config.yaml
model: "image classifier"
dataset: "procedural textures in two colours, tilted and lit"
train_examples: 48750
image_size: 24
crop_scale_min: 1
horizontal_flip: true
translate: 0.12
targets: ["pattern colour"]
num_classes: 12
arch: "res2net"
norm: "batchnorm"
activation: "hardswish"
depths: [6, 6]
kernel_size: 3
stem: "single"
widths: [96, 192]
mixing: "mixup"
loss: "cross_entropy"
head_dropout: 0.2
init: "lecun_normal"
optimizer: "soap"
beta2: 0.95
lr: 0.0041
beta1: 0.95
shampoo_beta: 0.95
eps: 1e-08
precondition_frequency: 32
max_precond_dim: 1536
merge_dims: true
one_sided: false
adamw_lr_other_params: 0.00098
ema_decay: 0.995
steps: 7300
batch_size: 128
epochs: 19.2
lr_schedule: "wsd"
decay_fraction: 0.2
final_lr_fraction: 0.01
warmup_steps: 360
weight_decay: 0.1
adamw_weight_decay_other_params: 0
Rows from block 5 of a small image classifier, named by matrix and row number. Each number is 128 + 32 x the weight over its row's rms, rounded and kept within 0 to 255. All counts start at 0. Numbers have three digits each. After the name is the row's rms in percent of the matrix's.
After each channel's rows are labels from the 100 images, of 14976, where the channel reaches its highest value: "top examples" is what is common among them; "patch colour" is the nearest of a few named colours to the mean colour under the peak. Only what is clearly more common there than usual is listed. The data: procedural textures in two colours, tilted and lit.
# c30: last pointwise conv (model.blocks.5.c3.0.weight, 96x96x1x1), inputs 0-95

c30.47 106:074111094135124109107107154124110128173072113170075072189127108189135107138107119136160156131161088144128098206126165182129191170162096143110125124126104026106146083089087099116100101101085102136112160146119160071158137110151090085108154086107194120159111126106147127125121126136096122110
top examples: pink; pattern colour: pink; ground colour: black; pattern colour: purple
patch colour: pink

c30.67 089:144178127155149110142182127134135081193081062082165124138152085081115178112083175184086133085067119129141140150178100107108141147155141105144111145130087103094169169156111122147134201134089100115123141139124131118185142183166138142137126209155113101155181128094117098148180094143114144111
top examples: blue; ground colour: blue; pattern colour: black; ground colour: purple
patch colour: blue

c30.87 081:096161176155164162086127159173074081140107077145125124138081166154181062074122142084137125125143124132116105145098117191142125050093112096104132126139133155141105108154114107119199178120197133125174183142128108147169147117132105134094103138124126162149092129126092170147136072152071191098
top examples: red; pattern colour: red
patch colour: green

c30.94 087:113071138141096147226182131141091102136160089097166155151078088091092146104123166136136172098099125083121089170143146114093107147117110199130132161178110154091140159114197089200140134153087149091084083113196112115121110098149139113134119129167106126105109126131120100071181118127100137126
top examples: blue; pattern colour: blue; purple; speckled
patch colour: blue

c30.33 089:093150125086155113126091092104142149152121148096126141117110188135119094148174142075155058156154126104111119104150171093124104113120126146150143136121147112077115058152109084086174127142105171089135098119157118165153111075125138100121078092019145159135095156132093208160113090153065104092
top examples: black; yellow; brown; pattern colour: black
patch colour: orange

c30.91 113:114133099156103127115163088163089104131137142064133101120145083099094199112116087172134197105123128104096153137129110227235113168135163149143104141077130075097131071109180129153135156084104136086129122145077120143141082124116137108114126081142117094112153154097143099166158111150098095142
top examples: pink; pattern colour: pink; purple; ground colour: blue
patch colour: purple

c30.35 092:091175148159081134151129074076124134116223170117107089139110106122109193211131125172100108090100139102136153120145125079115123121133133096130136131163144086184152130159139122162156128127096105147105196086137101102172156119184133063120142150182101129134112110116135132047068096118117157153
top examples: purple; green; blue; pattern colour: green
patch colour: blue; purple

c30.55 096:128193176072097084169131097106171072154166191111119136112091212118118169057147123111130158062118129102129108141162133103123101113157138053056149145123153126104164160153138142113184139146089104100115172092124096092150125090163156129109112126101165188141126103115137147078114125168122117130
top examples: black; green; pattern colour: black; ground colour: green
patch colour: green

c30.93 107:172142161146106110137141211167082157121135166160124153145147114113078139139108148158153125108175137141094141163127139191157097120087125115100093113158086220119137105100151107139159254092135138124170139159141116086112096087114156135159130121109119119133104191075118084157097164139107169146
top examples: red; pattern colour: red
patch colour: pink

c30.86 118:135139086196093158101181081089175160167116163145167096150092124108150117132060133101123117095129175085134169123110131112077113105118146131096099075157121117120216136056138128120112197085179116170124145141113127076139151183060106095153100129129125094122176094140108128117105147096092125112
top examples: red; pattern colour: red; speckled; ground colour: blue
patch colour: blue

c30.76 099:111087088134068127105169100127120106111121128079151111149144142133133125091091141201082135091101151159095136149168151153079153137117094223185125168109154145149121150180222084147158136170135101135112112092146089125114153144129131099134117090145189098149109142127073206125129163154109108081
top examples: purple; pattern colour: purple; ground colour: yellow; pattern colour: blue
patch colour: purple

c30.8 087:124143162138122170052110167073143093149107092122157094167112144055073152118135139145147086178135197121123112198113101086153171125123177101119127133116082135103071106117143091144167114141122128126149153138097119103162156087070193199105121145162171122131094183118118129155116114071134160102
top examples: red; pattern colour: red; ground colour: green
patch colour: green

c30.34 108:095117193099112125135119140096118075115151097085098193136087137103140127115138147183105150150149117142144114091102072140095200112127124095192145128116145222123101148177156151097154115102106135092085111118177143126116152140109103107141113129088112098192103194102073087150148085170072091154
top examples: black; ground colour: black; orange; pattern colour: orange
patch colour: black

c30.89 102:109141106105158110068122097121206089121107132108185114112165144091154125145141084103184114135169145117110132143109159108159179124073217082074142125125118232085102110137097094131072130143162117124111123120102073105140155154140164124101130090085171103150074142131134136146086143157075121113
top examples: red; pattern colour: red; black; ground colour: black
patch colour: brown

c30.95 102:133111162121182150165164150044136113113135085103121138153115089089214154132100125123104190069113100163105137103083097134116094150107095128147175098123090084155077145110095074149095127168097089153125132120088092087128122144164117178083144130118116196097114129113123175120081138135171061142
top examples: purple; pattern colour: purple
patch colour: purple